config = dict(
    hop_length=160,
    encoder_qk_norm=True,
    encoder_expert_mlp_ratio=2,
    encoder_positions='learned',
    encoder_kernel_size=31,
    decoder_width=192,
    decoder_norm_position='res_post',
    decoder_positions='rope',
    decoder_tie_embeddings=True,
    beta1=0.9,
    adaptive_grad_clip=0.05,
    cautious_weight_decay=True,
    ema_decay=0.995,
    epochs=11.5,
    weight_decay=0.1,
)
Rows from block 7 of the audio encoder of a small audio captioner, named by matrix and row number. Rows with one number within an expert belong to one neuron, the router's apart. Each number is 128 + 24 x the weight over its row's rms, rounded and kept within 0 to 255. All counts start at 0. Numbers have three digits each.
Before each expert's rows are labels from the 100 clips, of 14976, where the router gives the expert most weight on average: "responds to" is what is common among them. Only what is clearly more common there than usual is listed. The data: notes from a synthesiser with random patches. In brackets: how many of the 100.
# router: router (encoder.blocks.7.mlp.router.weight, 8x128), inputs 64-127
# up: expert up (encoder.blocks.7.mlp.up, 8x256x128), inputs 64-127
# down: expert down (encoder.blocks.7.mlp.down, 8x128x256, transposed), outputs 64-127

# expert 1
responds to: pluck (63); hard sync (40)
router.1:120119091194134126060111150118148140119113135132124159153124130129119130149130139138068144105140139084128125144137130159173104138156141101128152160170166145164161094131122123145151147133134126
up.0:166177116131094125150107130150141152135150137087120158080130105133134146103088126128161107119110153131134156095130119164126149131103117140103139163120083089156128177097142144120127116139131131
down.0:131141149128110127131116150145126113137142139092119110140146120150088148114096105139126106103118151145124132086094125126167152162113129112129159091146092087132108167151130130102119173139148143
up.1:164154166123119112139113126132091121131113125114150135105161123139146156152133096113106109144104135154108128089120122088113144100172085134087134147159125070137122105120137128119172154139153098
down.1:111162089123150112157090127134133125146126113137139122135093143126115130122125099172128137134141099087133078116116121091093121141120128103126116131156139154126102161090074139113124088107131117
up.2:172142100163130109118135124158177166157147143076129144092144116117140136104115139137140131120101165142101115108130127133103122153145098137102163182131094098123120150080127143115131095136117127
down.2:172171082138148114181121113110133102121106188135105137099139121156129143107091158133159113137160143162130162117107167108118125118146128106116162109134068137109133162115121187096146146112120112
up.3:150171114143114095145119121160141155148151141072128160104165126153115141087114134146156101150140128140102104091121105150147126132125099138111163146150086098129123173099138145129126129128142109
down.3:137166111156142109164086122139097107108131135087139175131136109163095134114098104128107122119151149153117141120114144149166112190122078103081157128159119162096123125098094135063153106150124151
up.4:180153122145112099154122108160160155143133135050126138111139127158125133123107140111145123126108139143126160078151141145144134114148117136113148138112097106115114144109135146107114093114134122
down.4:100114113124130115121110139126146101087121128125075114143144151162147133126134124100166114083159140130118169145104132138177103155133106113100145159138136120103091141114124135134134108147158125
up.5:163135119134115112181116140133166156184114152099105161106148109163130152095121101131133103162099122111147127119132119138115166143116133146139203119102129107099132112096151146113100118145127136
down.5:153148107136127112141105152114110107156098109142099069115129107147101147104111112159152113120096159137157120115144132128144127148141149139103145134118121124098114180107136148157153114161137149
up.6:160167115153112123156126109141123150144138141069132163118125088164154125113077120139148102136100133141145126077113149164122161129133086158138198148108120107129163178092158153107130132142133148
down.6:145147130154086120113108125132123116139139143105096128148159116167113185098116122138132110123130163136111150122091155128164146138123160111133119123133136132115101147107155147120113141160150134
up.7:166143101124108118169114141161143128131166133095111169090131111125130123117096119120179111155144153130104115098125157149105126102133113179103114141143087135180111187121121127135160157122140132
down.7:151144132118135113172145126115121145082124177118139134143141142149137177132168093120110112129129157102116127119057083114077143158129123136150132135133139100090168140118136108100113108141131145
up.8:164129128117104092162110138180131140137139154093116184088156096140133147085106150140153092118141148162124131102108105154135138120129122146102164163128134087114099171138127124121149127122119135
down.8:140145086128139147183101101114136117115134156133141134089139115168142175109111092137115122140152152116117143117105134155119133152146145100129153153175128142118144157124081129057130093139154118
up.9:176188116125128084153105124154157155139144164078150147093141108143140133096115125119154130136092138174114130069132123158111135115137096148136163124125089099121121162115144160104144119127136117
down.9:120155060132139147195126133146150127131101152130131157119125155158112146089126095132135116138122152126096117134094107132145167134154129112134156109175093143127119183113114142084085119113141141
up.10:179163128136120111139132125176134157142146158054139155088151120153153133109133129100152135129112148150121121056124136136121117140127125143143153149130076101138136152113116154111128143138117125
down.10:135168111148103124159103112122122091112139135102125139108128083132111126137129143107111128102145113127140137101128115159132152161123160130089155122142111145090109169137113133101127121148152127
up.11:180167127106120136148117128135157156167150130053100133094152119144160140108115135133154125125106143146112096095125138149142157114108101133111139145124101121128130146101115132096129117095158129
down.11:093140127142129160156137170124153109119114124137144122107148119133136141159130120132135114121174137151112105147100089117141144154098140136107126150144111101091116158172114147086113174144138159
up.12:180145111164139105146139099163141130140168138057125157077137113136121131093122118120150099145129152150109124103117117155127122129135112137135159145157108105128087180099153166128130142125142133
down.12:149137092138126103159107130157118101104116184104131117133108105143110146141130084116137107143152159140114105138117118103161146159122135087110151135141098110124121158117102190089077096125167150
up.13:185174109129111093141105118160134145154163167073135171120148102158133155098092134105167101148111141145116139112129117164134134142117109118123142160134097085130120151102154155089124114123123118
down.13:131181094119119127163125161168155099120106160146124131135133114114122172085133110150123107111160178125094075129106132131134191139140105117114179135165131102094113172143103129055128157119126126
up.14:179186147150143102134136106147135153158135136071143142124147085146150118107116137116158134152108125138117112088146128160132118135118118113122170144140104116120111147093143150101149132141151139
down.14:140130073156108122104105087112153138107124155127099153124119105139112117132101074129153142094145185152127137142126190112159144143137109128142162151102085127098097148111137151115132111129159192
up.15:175168128115135127149109143141152140136135151043150138087158129152159166073114124109150143147122176149092135079121124116134118135149099143125161148136116105112143155105139182102125086110118131
down.15:149138100129085123149146150165150132131170131144106143149128138150121127149083124146094133117150140098110145117169123103139150136129182102115155120135129154104128175142109115097157129150117136
up.16:181162116124117110156123132134136169148143139068101147134129139136141140096079121109152126162117131132123138086113132167128165127103119116150143128149107098139156165110146166133101094144118176
down.16:125118157121117124107140148149129105141098129085158119130148089164133168126128138169133145122088141126145098097102133105141169102110138135099143111177123095133106129161127117153144143146171165
up.17:173174142162106124156129109178118161164140154063109116094115129138122136095112140130151140159105157159114143082110119150131119110141091131119140134156100104165108147109125144128144140123123110
down.17:174152119151099129165122125092119099129112135094133148108142168136148129128121093141148117086156181145139113138107147131148115163146142125084135114137078122083061117126119175106098104142162177
up.18:136148104140130123158119139136152176176101151107100157109123106152124144120127135110110102136070133124143123093146146142137167122119090159135175102104083124122135138068164152127111105144148128
down.18:143123128156119089142118165106108115165073124123109106160133147140073152088117098146139143142087128115175106107134131107155116127126145166123140124127145094119127163133124124137139123193128109
up.19:139135134150127165094156100127135161099136123105117165112125127108100111111077162129151139106108121107129131092149134194166163140137139113170141138135143137137147169125168133130098139120164155
down.19:098120110119188155155115117120111119105159128157150146144123142130125103143147117109127147157157107074106129158116136117108089133134113084151118118124155152119127125086115113120097116087153143
up.20:175171129145109112159114116161150178150149164062132146101131133143107138087117142130168128140140136145138147067127130137102132141119114141116123158137084101128115163120138124092125102120116123
down.20:135128087134106099166108142149127149150098131130101137133103171181112128128124102154113105103134140128111158155140139117136154155108164084118127149120090130165107140138094136128135123089126124
up.21:163124110124112127138142095163161108137160144074112161098149105149130129111126121089147090135124152103124122113107104138139134093119146141109158163142089118138089160135113153138156136156132107
down.21:147163094138153148161125093137141134104133131161155120134139153158109168143183109114117124139143160129120120129114108102144130128144140123155139119148141082091113114096080159084131097124166129
up.22:173179109137111093167112120157142140143130170064117122122103116139145143109111152134165100144110141130109128113125135131137143136095079160120172131118107095160102172081148148107147106105159134
down.22:150136121150104105113123098079153135122148133114114168136153113129132163112105126140139144101157149136110134146115113115117145121122089114114147134101089144121118176141124154112107148129121148

# expert 0
responds to: echo (81); pluck (81)
router.0:083131112132151154119151146146128140097069148131141137129114141116117113154126156131169114088148146135157144075135127113139145125123131130135094136113151111152182092147153092130148152140133127
up.0:199172131128124095111129123148102153154138146079105131093129127159153088104131152083173116111113130164124133092155150164124103111130091121082144133105105125144124161105132153125123117122132117
down.0:125112153083112122148097148132113115144131146123139106149138079094134146108118101124125144169158128134162137135095155137142124138127152148115141110126136148121154143136138118135117150143157147
up.1:185150119157119092142111096174137133164139141100141148115127118175132130105130111098165121117120135151087129072143133154122128098121123116127184163116106121137115163087156162092133081136127120
down.1:128113124080146099096099165150149100156103138140116132164132084142154155142136097155120107140133161144143107122136137159161117136150111095138143155107156163179130181145147098132168130131121075
up.2:208155113136115101138126108166149152166113153077103144108140142160151145108139115076153132122103153124113139089120135136125117106137106096101167136134114129163105149103132183099139124137133112
down.2:107135128120107129126115156164136119145122134165109102107136109117142082140150092106095118123140149103125066138134157164146092184145116118104138174078118149173101137109105118123157131129136088
up.3:200163124138126130166116129150142176167125147058147160094152096149144158126093118118150132149096131153111114095142133145091139101113104130120173139138092143130086164102132164100107111122136122
down.3:153092073100107122131121093134126103133114142154138108112123120122149148117156091091095096155150123113167098151106142154148089148119120125114150148100104140183133154104131128115188136134147133
up.4:190155093122103103170114125130126165168138145069113160110153103179145135102124146117142125131089127142138153091132132126135117104142106125123169136149109123146106169099126150105120115101123132
down.4:137137118093134132152144107115169157120091135138123107136112127174155111126123119132128115168138149086127145100125127147168143157133174146067113174114091136138107175148108114121129090143173154
up.5:167193108124130134146118109150143156166136150054115124088140101152136128076131122109165111120111122156120112091138131157127124124123114147139138139118109119134117153100114139094134117122103111
down.5:153120084110130107130155101129129156124171193117108122085120107132147139155115162134085104119095127117120075153125162144116104138115089123111178148126136106143127160139125141089135112160143109
up.6:181161110121115102150121125182113132178135129091114143110123090167126094102100116086130101116129130147076137087133152172131143129121122151112161130100105132163119166092158174141128130142145123
down.6:135133101125122146151135119135142153138118153135138127125117108112157145129122142156094100146123136116108106117108143113103137150093124150182140124130127090156120177141109120100125117156099179
up.7:151133118159106134111117134129145156137103163133105147099117127148184079087111159112143132126086092168106150113130155178128142123089107172078136102088121131133115142142155132120129139122110132
down.7:091111130138147146130132135134140116126126141178142080168145123086144138183101101137117139175114149164167080149164169071098136136105156118159108124162122130105136134146093111115128136149118150
up.8:183164091125123127151112119131136161165132148067106140083151109159146170081120097084153103145118125161114126083124135150115141133113113118139168122122090128151129162084137163120121120126136152
down.8:119142105148149154167114142143111122137109143157105099129088080126133111077091123149134114137112122109141092093110182145106130179079135088138111149135107164148182143114140111149114152150172166
up.9:175156116135133104162100129146148146155121154064129143090128113161141141098107132080155126135088137128120126091123113156129144120117120126112166142124093145128132157099128158117147107131116119
down.9:114125087135099112115129155115136108141097160138107171117115111115134133108099130133104098114121161153147080122128123152120102161148118134098109136139111114173135152129124157128094160116158143
up.10:160173108121116111134113112159144186151136150056137162122125126162143119096110144096157114118127125156099141095128156155107159103113101134151159128141088106186108165111136134128129100138129142
down.10:119130150109109099148097105107108102157111120129092132175126087106165129113112132141149137104136130112150116108083169143190148178085138122137111139103120140182146132157175171156131169145124143
up.11:177165098132123131159128115129119153176159132068124123114150119188146118111114115105167119133106137153098140078116120133134130139098098121129188144125110111149125167109137162113119108114134119
down.11:151112099106138134132120129150113148110120129127108106085124106157139118100090110146156132138163120100147107128123118134170111160086125107069132130098098180187165136136155092150140106117127128
up.12:188173104135132126138131100123142157179136162077111138124121096144161138097102131084148107140104132133124132092141135171134133126116072144110163131131111122124104153096149147109143113127142154
down.12:163167138129157144149122142139145123093135120122131151138057131104161119145169134120093135152120101112128105113118153114142134137113132125102108092113078144107119149134151151091107124141183149
up.13:193159095132106106142115124136148171181138150066122165102146130133136136110111115112160110121091142144086129120111141148123148120138105137092150149127089126136135156102114131110153113139139134
down.13:138127136140140133107155116156097110115134152127133124116105121159074103093131091117133124138168142117134141114159114115132156163151060136117101124162131112159118133139160157130114130131130116
up.14:125126123107143139106150120180122124113152116104101193164123125122098114124118132113135092090148119155136137099158125160181135108164134105121149155086112123173111161095120104139119168081124121
down.14:090128164117090065103138145121123106117155120135157137169119132090105167114130158131108134144123151118164146096122091145118194090155149142121114149151141102112145118145137097178126120138110139
up.15:163135105133117120128097100168148140182109124088097152112146092151126098101109110090154091123107110152129126107125121145138139135130122155100156126112079113157136176141145163101136107114131118
down.15:140146137167159164118116193128145157117123151121144127122095121107187159144108124144100141135126126110145083113111150124159147157065116158167153104113125125131151145107134147098112117131125172
up.16:127132102123110119079144133173170133142132114105123126086130120153112126129127148108124104085145116125092100128150149165126168095129135143102175156104120158175095177119125164155136116107140124
down.16:135124138175114112079138116116124125164104147126117103144124123130121111126103155111112150123089105142177122118123114138161091074165151100179123107101139163143159142125162118153137133144152171
up.17:188171100114145130151119109152124160171133151061124176100133104167131114100117121125167106114112135130104128108122151142148138108118097133126172129123111126140104155088144150093137069128135137
down.17:131126097152174085129164100136169120126133156108137113111113134110160106135114132111087124153094117133119137177122152126150118144108111156121155142116074167082103153123105125137142097144129124
up.18:160150105154108114130104126155138159163121130091122151124153121161118107080121090095162137131117137153100113107127141143114133131124096112142148136134096129138120168094130203112165111142109139
down.18:086123116086141134165133147166151113161110123171120123119132112143138164136096106126115137142097173144139146113106163163165127172067129129130150148127115163108162167120135102106120117143127089
up.19:186133081139117114135115114168121137153128171069115128094174089149141119078130102099184139139113134158107123096134135142122131116131099107147177129127097114135110171120128166109145114138147128
down.19:129102102101115125139119127130088111169087128163116093106125089124152101109118112157121133139130141119170086115110168137177126166131132110137124130167129158168122163141149130182151158145167132
up.20:164136115140135117141115140158140144138116143077097158111157117190144096108113115101167125138128144148126133097128114136115142124114098131114179126094098117166110175100134152127163101125133131
down.20:159132101128135114098130104125150165140106119124097112117125119130117097164155120082092108084106149160123123100134150145151070115111148102112171137118111145180114148157154126144188159112097127
up.21:167172103132115113150123120152154171167133148083111136092129117182129121097100124092174127122100137159082111091140143138117111124140098123110154143125103126126119158097152158102139121129120124
down.21:116108102117144117125118121173122102125120166141107101090116099163146135087111121165067118139140203138141087156117126082130158132125151151113153120081090133156130161114135131135157124137100105
up.22:165146103147133139133105124158128140151116133070130168097152105166128123095129124111154132143086156153098119096136139139123136124128132136132164143128114131132081168101110148094142103138146128
down.22:150147136089174150168142108136141109121144154123101131136129117150134120107139120146091134139124134082147128087117137113160146144081111151096093123151090134134113180089128115114123108153104130

# expert 2
responds to: filter wobble (76); band-pass (48)
router.2:103107106099147149121172130141147109125143114153129145165110167156110116113138167147077148114104131150124122088147104139164127124123126104126149138123150130157158137131112088155159125130117099
up.0:184140077126125127159091136140124136120146154098096096099118145136122116087121105134159155135087077106107124104157151139130152116101102146124128111100082109124135127109136171123148123151107147
down.0:137159117135134144118180119157154139087143158191104129131129158123157152152161129138067101096120097119118125122159118117124163099080107113157098107143139127090137094123155096143096100119124102
up.1:132148122100121088131128129166106106149144117121123181091151140199157138131140131121144075133141148098101107108095113148155136106164116132076124188117116136161079184114140146146150135105145108
down.1:115095131083092153112147158150077122173138109110117109139148111106138119117080147112114092115113112150108129132157097122118135123134144140151127141110151145119140151174144138162126119143125152
up.2:168157156113149101145126107138128124143120179095131164087138122156165126111099134158171106118106151134122106085132094162134151145107122121098129114119086126117100141092136153096151108152134103
down.2:119140105108122189146106130120180119136100132147120096148143149134150152166153120167147141126132154116092102121088124098160145124106097117085135137142141111084145090143081115116124111143126120
up.3:144183130136138128112129129138114150156170154099115175111144110157158134094130121104163114122115118144124107097155162164123132113107115161100160144115086133158122152121135147123109108126166133
down.3:142106133127141136132141113069148161090103142141131105132144147145121166106166142120098126142114147117110127103134115146134129110069118108140092120122137104106154105129157143067089119142147137
up.4:167153124140111121149108123162149161152136136067138160089132119150140126088098152105132080136101155138097135082121148154109154089099129129124167158115108094143129153103149171098122104137143128
down.4:138119107152117134159123106125168132106095154105106124136139094110138150127169113114120133113089173079107093077128091128110127168087096102104129108150107081127151150158163127130109089156160158
up.5:194151124126139109156121116152144147147146170073137153114132147173142127130122127130155100133116141143128145084128130159146139125106106130117156129109133128138125147072162174088129104161151116
down.5:157142099126128150141153120180165148117140132108170117175139109117153173138154120098119119116111141102132097096150098118137146146133069116132144085118122101099133153149159152137075096147157148
up.6:206165112112127123164098119145141136145165133046130153133124115157158134099083124107153115152128146124123150099119118154133150126114097133127135120109115107129114134145157160102129109121126133
down.6:123145141124125115127099117141145132100112135117141085133161077115139168081121103156122101125098123120132151107122123131122140168139124095146091124125147062135120131107158117099079095149101137
up.7:147151132121139162118145153143104138163119132091128174133115086148113127097118126117142098117120129172126096084094150157150157107108114139141155125105107127149138167109144152141114103143139134
down.7:137113075125108156134160139092139136139108177157155134151149160122128166131141141127106114141114127163151119094110110140104125126093093120146122095115135089090179080137148110092080083167135158
up.8:187175156158126099173112136128131153148133151047131162122121121148133125104116156117146104151121145134122106078115128166149142153123110118122171134116119108168132148099163168103112103118145092
down.8:140166079108128185162131071127150152110095128136119151138113115139110156137162106129128115123133154103130108069127120114129149147114052116117138092150144108106137113106135116144128108162173143
up.9:177171124140132106133118105161133169148123158063129126100144105156134140112126151097155121134087137142127155094110128140121136117100104138145174143126106131148099133136129155118121092094155158
down.9:135150125103109157174123115141115129094086127118148091126149148139146194128172152115132141128152099103124117077126091124172151145093104096121101136147147097106148110180154132107107108162163140
up.10:171133137167129166114122102124141147127094115084090143140093155139133100070122151133156127150099131189157134122149132142125121163105114141139151123139132105160121173151151136141098152147144147
down.10:136151121110125185122154150134122135133156144129126121142134133104152141182154123139108108134096162122153097124129128130133137131113099129132190130146129099095119150066143110137095090146130162
up.11:152140115158112137125129133137117160152105147093091140111101140140111104084106131146161121142102136148141146086119166116123121153110109149113174119082126110128124133127139121127107139171151133
down.11:112131118109148176114137147112115132126127138122126115114184150130142127165142152156111132144124119133122063091109137138173173123091077141137154123113123112073139150091150124165114089108142126
up.12:191150119119136119132098131142134152150142151070117152087138103157110120114097132140149108138096135143125123073104145169115131135113100146122135142111122083146118171093149156113127117148114132
down.12:128136120077126177161127127143176143098117157106132094121152119135131142168158122143139134132110144125124131113119166133135133124118103137105128125140104108112150139161143130111064121155159119
up.13:175153109140131134143082110146164135161159161055122136115113085153127133115109122115174105150117113132141120102126115171145148123139123150097146140140136132136139174109133164117122098112146155
down.13:163126152088142173181135115146149127089079102125150118121157118114142177129126104120130149105106131129120137104119131114105098161133140081118164097141130107104158121151112135089116122122085123
up.14:172176122133124129142095126133141151136119130086127131078122118153156159114097134130175164141090128142107142091129127157149121142107104140138140139101087123148127150115138161111116128171129148
down.14:147148150127135144152139094126154097114112122159155098148132137115134122127158105143125119136122183142171099092133125131112122148085073110110144125138140093075171099124148098124128122109147149
up.15:180139120130118119167124082138149151163125135057128161087139116160142130117140160099144116137128131149129126089132133160136145115102083150096145117106103107143125166119136165113141113149108133
down.15:104119103168143169131146155153111168133097179124120097126156118134113130129142162179130128143173128133130098107114133116142154101147115102104129092151062116121167089160122131147103110138118097
up.16:172127144121122147140115130174162130135186160065109137128114132133147105136132146094122097121097143158120119104122141162148106106136100148116134130104086096152136137132181146139120157141131157
down.16:127130097113159176145138133118143162156123157144172112111092124104141102176167122148103156146121128107119101101091110125099170116107090166086112088152153095072125121097102119092080081154153118
up.17:132132085091117108121164126131153117115130154113127178082163099187159172137118145111130108133151146104115137133104095151149147105166126121115146161111146139163074157104126134104135116090153084
down.17:115108122099135156125129197139117113154124119118119089157154113101106120096101096137124116115083098131141123087131132138134176103135109169151125137096129132150162164129168144173107113165120155
up.18:176156144127112136133103122168146148144135169065133161094133106165130140073123119133141097130102115136145135089131136165140146112093102147104162131132101110162127174124157156110110107130129134
down.18:147128089127150154151143090092146124107101148121152096130167146126122128179156099164130109096101135085160073112106164142161126110116087104099136117154135073116125114121095128106143090140108124
up.19:162126128162102124140124142154125126150138153062107146136108102153111141086094164126147120130114144135104140091115141151132140114101074167094153142126083090129108161104133142093142106138134137
down.19:125147116113156160130113111159158115118131168091116103140137162146121145176157136161110121122146158141151099127128114111135110139117153157071127156134129111115119141109096119104109091149096121
up.20:157133108125118104154140135183138125149133128117124164079127119162135145097105120163137101102102132145110135099116128171125131111132090152125163148113092127161111166098130153117152119176148142
down.20:133143098123122194144122100130145133132108141131130100112136144131133140196164092114112119146117139096085080101115150150120144095091083117122156125132136108108144118095079139097102098111137112
up.21:186192114126141119150143161148152162126147142066125150084156120147126131111118145152151122134097129153130130098131130150161141106136102141125171136112124113172115157121145151116123113130122140
down.21:165114120119147136151119085134144139108140149108153129131125082172159141149134129129099132129152140176111123081122117148118100162107088065133107122159125074100157124123153117064128082158126152
up.22:147128141129142120119127168158135118112155159105083128085137079172125133094109139127167103127115135144098114104092118179124141127107088176098160131114111118180087177110133110129118153106124155
down.22:139124102129137172125155120119129136131108143132139150117156150119154182160182158152106128127100133081113105100059146137146139068116086142090112115116131121087141121139129142116136107134162175

# expert 4
responds to: text has "pass" (98); filter opening (70); narrow pulse (27)
router.4:060124149158139148153132142136122145109106108141115119134140172116111106174116118159117122082091134155115132119158099148158128152149152123129090129109139117156159090107149094123120133133116103
up.0:175149089115166125158129118161126156162147137046124164129148097146160139118089165127147142151114122154095147089097136146136159131109101140103153125147114146127140172067145150103132123140137145
down.0:181123130129157091108163096090125148142145175131133171134091152123140134093127151128124142138105090119159117129110114176148113142124094125117177095118122160093168112110134120127089132097153094
up.1:181196124131155111157111130138133152139147152077133155110124129151145129107100090120191134145132121128132119105137124144143138091153105143126147145112103114166124173077124152141114105113142122
down.1:133167140130140123140116145080099150094162156115134162129099116118158139112117130110167121165099108123144134118082133135137137107111087166140115092129127124118122132114157113132151123126171156
up.2:169157087151132092134124127166141179164122174062107145111136116146141085105106156096173146122108116141107136084120144127146113105134102131162164135121133167142091161124151171117154113103155118
down.2:129128142112111076177120157141103102124153133118152138162145105149140150101156096123092154108125099148134148072158082161130107157120134067107096152138131119161169133137114111119114123121120094
up.3:210176084136133092143122146163111132172119159054138159106149117145157136127093136129167115139118146143110122102132124147113147140132074127147172118131122142117118165090124157112135113123136126
down.3:135183123138150098102156096124107132116181138134134131130093134110128128111152083098148112163128090136164167127144122158148151138118119106127158081125105148124157114110177133110137114098140093
up.4:204179096130130138168127134133122144156154155060107165091162097150140117090135113104163112127096133148098136086134141125129120126115122119106157157132086123134103160101135153120118084142141162
down.4:112148128172146081100116148118132139142096150125122129108143125101140157076142137122117107126135113097120156086063123151158105172132103123114120138131135138091190124147125139158156129135169123
up.5:168164102140131100179114128159145134161141165075151153103135086142138120105109146107156114141113138139117118086128140145128119105115105117127176139122105108123113181118144137077156090129142139
down.5:147170133112133104151154099116128144164130169163134153144138127123125105087138132144131137149091128108141177117104136152134086156114118138160115136146164130070120183119194120123124122133131089
up.6:196142116138145139156138119156132155146124171071125151119156110158125110114120140118142097123126141123128101102125135117102128127106089136110164126148116095111118152102128160117153113123147150
down.6:166134178114184122188142098113116137131111094109084154167136108125151138079111151137114119088106138104100162146117152166156127167153168166135127116112180133117147127136133139151116122115102133
up.7:169176104123148110155141123144135169165125136067137153119128102161112126117122137094164127145119096125084125088122141158130133111119096129121167141140104138125115170086130136130129084133136129
down.7:126159139166151069156143103120145117146126137120145142118112110128147123053113075145120150157108113094116162127106151188159130173148086148120089148119132157134170112098149134092109127127137146
up.8:179169110137126132154131122157142169172168151079143157111141107136137109085140131146158117111110156132115127079132122145119131110110108129128187128145098107125102165089140162090140111118127140
down.8:134118112140127092113140130126101149129155106139140103119097089121113115092104116116162134146105125110174156078152163137129145131126143150136147106067129131088123155137118145167144098123132129
up.9:143168104134135102142167123152114122166119161111113154102147101186129134099118146081152122116135109140121109126088106159127088122116132135101170150089126110134103131105132138098149132116150120
down.9:154124113166122136149151128078105117139095149136135127129114119098148093114095130120182142117130120104160145098166158170169128073135137118137133099106162137162169140097148143109086126135142089
up.10:198168106116152137140113106128144174159113173056124152125145128147116127104106123096142108117098104140133124084136134142139108116106092130097150127103109122119117159084159149115121098149135141
down.10:136116112116105101133131155116094122115143165111086068139099100106153102101128166107125118168138104123159152104123164118174126174120144153118131129138122118146139142149142136096121085145139142
up.11:167152111126132140131145125146127140148144175053131144097152102153133133110127130113145106127091123128135116085121121125119126128109083143118165125133090100127092153065143145102149102149142121
down.11:132150135118166105166164156152136125129112160114071135116134105152107074091088134127127107136131123112125150104108133140119161175099130118141147130137135125140125152114148123139139106118145126
up.12:179170097130138121139107124127130151169135162079126146126142108147133120081105113095176127141107131141095143097149131168123143108122110135120152161118121144136120180101125171102120105133126151
down.12:107161125140150087140138072126116173106128166118138147101096096153143112115093096132109150124095135132134139108146136105159124139128079147116125097121140139127151153141168146129104089135150098
up.13:159157099118140112139126147144139168153131152077130165120144116154143112084123123115179110126118106131105138102109123149142140118110096129115162153135095109143101179090130156082139104090127143
down.13:117170102128151091159137137114108137116134147120105119121099110152117082084097121086122117137105156087118164115124146175140146143125111109134125122137120151102175117128152140100124112113136116
up.14:195179093145128121146116141137134176140149158059151132093150118169137123079126123118163121139113116110128131087084129148114112122112109104133181122150095129124117159108114158146144101141118142
down.14:157127100087097099128138101112118136138098140130129105104120118130093152083139075111114116126113161123140166107098185150126100172168155152131117147157099103124118106131121111130144133135126087
up.15:204167111118130129127112115130153157153144168054145177086157125148135146102126110081146113115096123157099105089129141156097141128116087133148173149141107121139121140081139144092141095146136115
down.15:129111119158162165140098103105077134121096173116097126134143125157141113090151131100133153120128124111180133141143133180137097157102091148114144138123108113158163132156132163132151123124102123
up.16:171183100118123119140123097125127165143155143111129143106157102167134145114106140112133132161065128144104105050147133134128133125114086157108147108098107119143108161066113131095136100131126117
down.16:168144099138154134203114115108126163137111151107120131132137118102105128106128146148143127186049119114187137126152127117120164169143101146150152111118129137136155155149117120151112099150140129
up.17:169144100141148125139109127143146155181150164069115157092140105172139126107117135112148142155109132158101115086111134152109126102087078130134179124129119118129104163099121172115124124143136152
down.17:114158135163102111148118103110122132115114142138134119129119090125142094078125119134139156150128146123155164104126128158162134103136115111106125148093125117120140125117155160125153098143106080
up.18:167181120120144131170117116139135146167149161072139173102140107151154134122110127117180104125116123146116120101108146169131105149134114125127159142133130120105107170126142163112160112127125138
down.18:131125134164152125152146096121100164127113125131118128111121115160120105082099096127108115133118152125101175084149135147153126143134095138147114160132130123113132144150150134166141098168127103
up.19:160188099138148131150093130136126162154134185110112145119127124164113135112137122108132134137074135131142137079123121148136125091111084137159184105122117098147115166094137150119150105131127116
down.19:132147149173121105169139138093088155130141138128067126151145132133140135098087140090149130155084127142122120084151118142150148117121151077154151108141161136113163122149141119119105117116138099
up.20:181162079129114092161135110147143156158129159064137177113167110168133140086114114117163138155104142154108134087098109143120157124120096143113151142120107116119112173114143148127141100117115158
down.20:090135115142144112193126140089119124135116141100094155104091136174129116102111137127140126139102129151140113080090135158181114144137122099119143133121154126121160127152143102134118102133154119
up.21:173165101144126117153118132149134152166116168088151159116140129154142150101121131095159123153113149142115148078101141162118143130149081146133177146150112103136127188089129146098144107140129138
down.21:112146170134125107146143089070110087127133164104117166137139130152157105122136130129127098145066138135140150077104106113193104121126095140148112116155117123110183111127163118117144094130138094
up.22:155179075128145109156122130135149141140144145063147172122148084170156134094117145094164095135103118142113127105106146164125121119105097153139153145142098112132098171069129137110136096132155140
down.22:140110135159112082127141147105121163124131163130133125150155135111137116074113126119108145153116104139132144100108167166129150119143127129133108115097093141103167118132177138135172127181162076